Weights of a small spectrogram enhancement model.
Training: 7600 steps, batches of 128.
Rows from block 4 of a small spectrogram enhancement model, named by matrix and row number. Rows with one number belong to one channel. Each number is 500 + 40 x the weight over its row's rms, rounded and kept within 0 to 999. All counts start at 0. Numbers have three digits each.
After each channel's rows are labels from the 100 clips, of 14976, where the channel reaches its highest value: "band" is the frequency band that holds the peak. Only what is clearly more common there than usual is listed. The data: single English nouns, adjectives and verbs, spoken by a formant synthesiser in many voices.
# convs0: first 3x3 conv (model.mid.0.convs.0.weight, 256x256x3x3, each kernel summed), inputs 192-255
# convs1: second 3x3 conv (model.mid.0.convs.1.weight, 256x256x3x3, transposed, each kernel summed), outputs 192-255

convs0.19:441493501487483406475517470488499455494452416546511502487422458576464544429474522527493484443469559455581519486443476448525458486485491383563473468539427481529536534453492516522455521474487508
convs1.19:482491449506474415493475578475520510480519456441492476504532551545524503618530468457519383474488515527453498448521448540465493491520463585503519504484503556530489468478546498519571527524556502
band: 250 to 500 Hz

convs0.140:497533512452504412471468477476486484533509495500527556556542488497488586510497510574496482471478514503433435596460486444568568508500538466530438511512529532468441538477504495461487555594518493
convs1.140:460466494505566566511488550500467571515460588494509452458422519474517506469495478439479546471510422453465436507492487418437504550448535433542447458455520517480489473492536475451518461488508472
band: 250 to 500 Hz

convs0.254:512494491468496507481543504525509484473577566485472559539515478481521480459503480517524454479490543466468511437497489490452457510409544559485454515475461439500462537495434405487569522501500491
convs1.254:503533477534530533474465464406515501462476466533417504460467463517444466514542580510447514512471505424519403531434442519543534485575426473466501471536560533506588413475475542515466570454552536
band: 250 to 500 Hz

convs0.231:480546472488419464439535399542412527450498510416445557483463494467450553490471528482474468512472482483582480417463567542545498443496512500484501464457483429509497537469562457489509474605420527
convs1.231:511506536463504506489479485486529499536547495520505458597456509571466438549477493471523558522555562467473467491499447530526518504521496541494537525517506523566494445563540505504498531426601428
band: 0 to 250 Hz; 1000 to 2000 Hz

convs0.91:453583446512511475509503544524480475465477449510480456439498475468524424486490472492451470541518523612467528409532529518493523451475462467494533463460482478522448497462465520517541460557517538
convs1.91:480392487443471577438480506472507540478478482566498512464463551539473457490532526481487574524498452490555491507502479554515445453479538502492430507442429420415498532412528436470499394476469415
band: 250 to 500 Hz

convs0.232:549521516479468436504477463548510531517484514547527488500505512522503473502482499490450496490580500497485607474494468544510462489496574489503513517525473539517464526639480492539518526528494501
convs1.232:459479467512494493508489496374495515557487484456491543468525464496511438504544468504486613500486506501465489507478482570505411463500447468523490463504479485510560480682520494456496466493469505
band: 500 to 1000 Hz

convs0.220:485487447498545542445543489541493457604513477602539452502493453495499533515498475528545548562548508487448554489511476496480519493497499521572448501499468496538448455542449527433570536486549496
convs1.220:576490550485416409454478515429547531485489493359454496497459498527520519451454568510508453461554554451637483525497511500523467499445468492468518458552473494524433494482531468492500537502468463
band: 1000 to 2000 Hz

convs0.46:530492465488565450511563486486445500482523505490469449485505545456527485523511553509558542458476427489451517559542485457482522480466496502509514491448540505514502556485492507406471493533527505
convs1.46:519468538483512596473473479510475476515474565516458498485464415518594558481531488446536487542478552445514386524429473483527466467571430530529467519469450494539563427485482484504487542453523495
band: 250 to 500 Hz

convs0.224:460429496520452488500496481508489475574503509448497457477472543502486476475487447508491516441516496500497520525523504481538515499487491495551490496481533463514513500506467580532521482522466524
convs1.224:553510452475569519397513557508520483460473528464543461551464487447513462541419523480593458537507536444537566550442492519501487505515474513550548502434463466467484519536558535508463545456542468
band: 500 to 1000 Hz; 250 to 500 Hz

convs0.116:519492504493520388484512449559470484502540543551479473487483495470491532517486489509498480522490473489465555512489504529490469513496541485537495482505491487502543501736518490533507526545506497
convs1.116:521469471517501492491501501428529524513460498467503564501486510557492450504547467477470625493468499503519481521475459520494484492462476465532486489532490503522479492616491522432504476439446494
band: 1000 to 2000 Hz

convs0.146:487542475536493550589515461479490518565447470494476486461501612568518498533489604479501553469495471515503437510465466473435497473511509599438479472484546465468516579515521544478596539559538546
convs1.146:499488430521554477459495485520477532527508562495462541484509397575482533506450520593492506517507381488514464492529522513571484511534476515493463512516476478493487490478422479500455448480449544
band: 0 to 250 Hz

convs0.207:432501515452546543539551472453471496537459525536507491524492457555498583513466501498445530491496396469390598500534525517461450512472564466537541588459526540471514471491492529545558441495530596
convs1.207:493485566494504481412496477510497525476434449556441479483464505500461490507556402401544568513541551492481422480506491485480510533477475493531527484565479501501427537535510516528418539477458522
band: 4000 to 8000 Hz

convs0.61:506527476426477446525574552543522534475518570518534497496489515469549477432530472461544430477545421510542470509465480439480456433504493478535457481487484478533520560548524519565531528500505513
convs1.61:596540467455472386478493459444530536461507480478501485559596535487458478621482437496522463506512547504485529426539503493515506541495515529426518505493469483471510485413466523471442434489448510
band: 0 to 250 Hz

convs0.244:544497534489560528546481448452503514558507516487503492432507512414503527526448457504533450527476484562602456536515510457437533512527534567519454495460517481486486481528485566498541472519490462
convs1.244:452569494475471459531520482527547498445503464508571557523447456496506443447494525474500510513513488442463516471452529494399479516521514487482508515463426544465544478502491461476428502527509509
band: 1000 to 2000 Hz

convs0.87:528527503437512537521532483450503447542520514476522449508511471486402494452473528496586530512471515427500566447489449508560464498472470504474533507482517512540482543459453523471474589460464531
convs1.87:461496565492482453457519531485497536488500455491453491542487461495463495492558473524474518515547482528440506553458492514424543464526496444485555397481393493596618513534467492481545486483529519
band: 4000 to 8000 Hz

convs0.63:510515480474534490569522447542421495407505544519475511506501490542478498478470501485432541488487525515503512455522498465512444460490412514485487433495530512498480549563488499425485560509543514
convs1.63:554491548461445468391488426490453481482472460534398460496528583484427504504582453495550578467429520438454455464469484522536498493512525512395534490499388479552553569549522510464487459479502577
band: 2000 to 4000 Hz

convs0.5:524508560552507454516504541443487421516552504530490514470485546473445478510499483536500493478479464505518574513491513431520456506546492429526478454533503466479471486591442494491454566478493521
convs1.5:454497455526465474438522471514520404528469471471590524450507446518492507470484477524522520548480507549552512523481512594549481504555469545458492450529570454499487510553511454543458484469505606
band: 250 to 500 Hz

convs0.22:517483474483533493537468551429508448522456496543492572512492546455448478485422417508509522520477512440449531442446505498503487438588548518379446437441522489470446496559479474497516513536485481
convs1.22:539499500495516503580437380497494524509519543448481545480442484483514507474569503471448556483546537545522554552512497524504507494477473478481462491474427505515497579366485461537490514458472552
band: 1000 to 2000 Hz

convs0.252:563523486432477494478537498520512481520459588504529473538488531539513492473437514467457487504461432494577490436480398515566429521495538444504501501496457554508533474622479502533469488558473494
convs1.252:451475489534558549451497497509492500515480414550465537528516471469514465478574515534514561513508475495515481565484466465435514520465499489441527497495468560537516529564561467503526514481510456
band: 250 to 500 Hz

convs0.200:494458521548547504436460464462510542439555505531542462514503526478482522513456577539513496443511522465517544492514526505501415495519476514483501517474542488487516490420467485505474490428418541
convs1.200:449468655527443462517477455501484458505461507489512480439456453544502528461492468490521513502553413488492484482471555469584479567511481476521478469536556491520516531482541467525513490509471501
band: 1000 to 2000 Hz; 500 to 1000 Hz

convs0.142:485461428441482530492471497485502557556476469468503508556562473509495460473457505463465505563474479480515508514459430567502545588485440555529555474599510534471479501469465511551499521544501520
convs1.142:535472517532507473514485554522495484569515586546523510517525465563549550474537427462483339507474517558511510493541546429516577513435490538563464477442523502463446483515483511544517444480445500
band: 250 to 500 Hz

convs0.101:474550471490513463475512418498486512496444431538478535497500552410444527505521604542484492479524515528485511495474550502417470513426480467564494571524511531465552505512584477497479521609478511
convs1.101:549487533462478451530496474495447454494520516486456460487512494558521457517546402400522550521544491485435427445521472546616528526508515439533549510481549508538475467475514479520515521466491468
band: 0 to 250 Hz

convs0.123:519452528445529476509438442535488490538438501522491524454529538515513584500494535503413485530489518513540446536564649489488428437495485539480493497499507524476532499546569476450471558466449518
convs1.123:518494508602472499455494528457490513501532563563472480455467430558493556496487499506505454493480468501469509453463439471619466500472548496525453578523509549610445445511484512544500471491546502
band: 1000 to 2000 Hz

convs0.59:538479476415419487462528477478475473557509522518533489505507595484463490535512501442537482552513469489526488464476466464500457503454510503551385492497417541521483500445480437461523539522545441
convs1.59:515443427490572521516439515527492533499553472505452568578499448535521531507502575481487491508509502409470464611468514486443537490602497512450553493524554553533601443490516561418491515521509517
band: 250 to 500 Hz

convs0.25:529471485494469504455517595440470490509431473451552525523416486491479470444486459511439469554555512516539532503468500534595525521497468429491434453567477511547509556527491488542494504608533485
convs1.25:508498485432481518468468376553537515479576517512462522469551454509489474497586489534538496482509425462502438483566429446513511511439486473479510505500501461452502471502542477512499467456431458
band: 250 to 500 Hz

convs0.111:498532435473425418474486510501489499571499505494555467476518515513509470419387499548448400552493495524477469469454415408461559438515527485501401456464432498503558540456535549549522540515523454
convs1.111:415467428495508422500499498454516523441459465457400504528559541518456519581506492475517469471494453541449540461549497494463523545431489524501416455564523533503552498469525496512535530392490515
band: 250 to 500 Hz

convs0.191:505511497551416435489502535496504525584489513511519527534466513556471459386457557473499426489510447472528508538441470454477431497463479478496494512498425547580520513456411433484475515494457511
convs1.191:466498471505538493500472611403550502523501511519517520533542563498484517591435492508536472445495498605486525456439474450478478503574480539530555516585554475498454493473522494523512579487464441
band: 500 to 1000 Hz

convs0.69:535520449554542470524565441488514545482478458577513466419437516472456450464509459526547505584457555445527462531544494462490503455451439446487447453450475468536523564541481484453494558518461545
convs1.69:424494498454507428424447529577517514499526481481473591585532482522534459572496544548492481562507439534581534539478481550387489488537494484548495469490492511489512492447461478483525503521494460
band: 250 to 500 Hz

convs0.189:489518541518546505425516538524507465432490512490488497443537530474476462520512533518516450441525514507432531439565460497477482458415462554507495489435435531544537466578482558565482400480531485
convs1.189:481549518499489505490502444548526469502446427544540456485481478526539450410425496460487581577482410533536532540513471486496492525494516467496519458515534502460454504462541459533539598525417524
band: 500 to 1000 Hz

convs0.62:500536497452441540489435479476446506544503555454533415500508536516522439443504484502411476553464523521449544522510514491475535553547554469468469463522477489524440523506476505470478429484531504
convs1.62:488483490478486473530545580481511527520613487505450480548487479423467529554550541525518533510555473503448430430480507509551493482518472555465476449461486490503488504518489418482511462497546480
band: 250 to 500 Hz

convs0.29:475459539463585527487558569556514475550495521425419501449503420488488569480504512442474470456482515489473485451501415506509509542513452485438479487409499557469529551571527537549517469431464543
convs1.29:482514501551471522410513474461538493504479417562495516525474530539458450520512460499516528519544445515485549494488490534422565475583453448504531436491420467579574505509491539481478582495532511
band: 500 to 1000 Hz

convs0.201:522504424475505490536476465469461401520522491529476506519460526531509592529446494460518555498468338498482475419496463511497476536543487489507499531447464489499524450462506490554496532489562539
convs1.201:550493491486577550452537596505519459419458421496488514458533497472474422518487496537490456510559600481574528611518527476429512512483500452530572486513517552540545524542487539501469576473541498
band: 250 to 500 Hz; 500 to 1000 Hz

convs0.215:540534457503556523558510496515432475468493587527518521538544521458448472478392513414427573409452533528460499489524506491454504472511504500487409481502504415457494524514466482479477487453442462
convs1.215:464479574534480552567478494443521481551524467498433515468492501432501527469521437500413611524469495490515476462450469540428515500468482535508464430503468431487507557482511512526552458469487529
band: 500 to 1000 Hz

convs0.186:502507490468483478559575499516548455498535538522486472470502500460425526550552492433503502554519603526433511485491439525512542507446483490518579461507464513502508453396490532501465560554564541
convs1.186:569482509497464421434442538533487428535469493550417468541484523470496465496466513481522419456500475511509492525507484435426500479519515481479473523501414494491471590544488487466535500523583464
band: 4000 to 8000 Hz

convs0.243:541461483526444509553452496486470475412543492517486544542528540528496528492443462490520535535452523484447456575473564513541503557522537503544510482428516490443547421464521467464497501428444558
convs1.243:497481578506535489457536513476468488462516490583504471494510536421435507466566455457529520425485493422470476489478425423617530464501441458498498492535520507522463499517514499525498499478513517
band: 4000 to 8000 Hz; 500 to 1000 Hz

convs0.213:484471480548515477438482429487452521445518468419507479510502527509465454520531484453495505497499448512501479445516491492515483503520459528490496529513521469612588500421483559541470439462478461
convs1.213:460466630536465504594488492518512523449457505527557499480529455579495495500451493506521484488524503466523503546526484510515583546539504451457562454512518548504468517515514526505522525557471536
band: 1000 to 2000 Hz

convs0.94:565507564514464513479506505421593506454485548567519476516488517526453483501475450532427449576479524495533486479521480549515515508460479535558563450558533531545526480493508492504461447544531544
convs1.94:481445469491480521603530498521528438539401516472519549573450510465524425448508419447538494479500486431528502475555491396531526517511498468517436497496545491525440481607475464574473508485486518
band: 2000 to 4000 Hz

convs0.147:447437451477442414492551510542528510548459561513485476454462519508541455533536534505489523447501476487511429480452471562474525520522541489494543546528562557458536501479540454568506517510402445
convs1.147:537466550473484512462515477546463529535512455504595555535536504481517479472540521483518495506466484496464521519513546430514530533486543493510472526461413493484517465609558474528454515507505524
band: 2000 to 4000 Hz

convs0.14:524500528507467469523589543514451461485510512461496545455459563404509443520416521493496557459467512471493482493565493515382432511500467528494439493516421481469552480590515472500465491528409496
convs1.14:491422453510466501457429392517493503505445503519463474527493420565569488489564497470494449480472460595511503505457485453463499527534537515432472516484515463525552438500479529482562490486479499
band: 250 to 500 Hz

convs0.50:460468473485487403524531489546420558585467559432596489527465451505503526463461561535466437519463430499463536504459478401446527449459536500501408532455463527479483516358484501543481503498419519
convs1.50:482474486534492408492539506420546440435527454514439479547571593520516546565410442450493437422422491598496483432508455446518472517477490540520464488575557517417502522483510460493490508558550425
band: 250 to 500 Hz

convs0.221:457602489463489528573551430525503527495393462511543608478557478432500545447470510523508495531590437509550450499516596542521517503460522543511491481497523468471545501523493560497546549582463576
convs1.221:499540430494454510451465534492513514463544518499508476501490490547512434492507411439516568478517553509406469505482486512599541452560484432497503524498447511506494465468453517505461504437439421
band: 0 to 250 Hz

convs0.217:457489563543481492465452460456454437473533481476538524494535481569491537456527411488515450538581479471432439504506512466533498535466403462537428489503503459468475495504479480424540486520502500
convs1.217:464509516439537592484515564491480508534483541557468419444459514509553437496524581512514552425536525549471494507449494507508485401487470488534561543483541564526485510355492499494504507498524442
band: 1000 to 2000 Hz

convs0.187:503478421523464413517522517459444501580503524461510434486455501466487505400459508553487434517551527558538484500459415457450522491513542427431406470481519465487531499470542514518543504536496480
convs1.187:491522431427457442469450469467535471498497534436460550527596600571511506589488477452551488487523525472514507462473507501526514562441444541489455452513472491442524514495554496484490477534489473
band: 250 to 500 Hz

convs0.64:534585467514479476495539491476535468523480474483448475430508479352431509511488543537499479431467519422538529513504507462415531504428417487495533526502582500517576519453493564468551546600513583
convs1.64:474496520483518499550470511500463470499434422551534475547509520659499462413498429428509522481470489521454474457537510565341520500492478439502539489522491525489490517464494411482527517479420439
band: 250 to 500 Hz

convs0.56:482457479519569494471494440484509502548504415484414557475437540471510493476540489462489501494508499495554500438420441551540538547465392480537544476475524520442487531489486488459477509479452469
convs1.56:527491622571453570537431499469560568499485543467591521456527535487508551548478474452515496464452508535515479510542468511502435478477500463515496503530556463555492511539490552495562481499476493
band: 1000 to 2000 Hz

convs0.48:515485553480399502497461468408535452530488510562517488508440545524489472497502547494524500453507485486544513523495407482535474482537476568521507451491428427505443565480476440513508457527466454
convs1.48:492507546485484493501478520507461516455454427398520531542530442503457469516501385567479668481521543552476483551486522527490509525479488542454499479489561502468465485536499466459503418465490495
band: 250 to 500 Hz

convs0.185:456503499583494498543406528514490505512491548486498450483488549443521489527548647504519500520496458548520556502504510520488515578504501573508607508461517485499484497464472525500475544517529378
convs1.185:476487358473486488458523524510531504489540493487422473504523456475473503524516448476468545479518516481478495504475504506510507445473489438474528524455525492502482451501500542506493484488498513
band: 2000 to 4000 Hz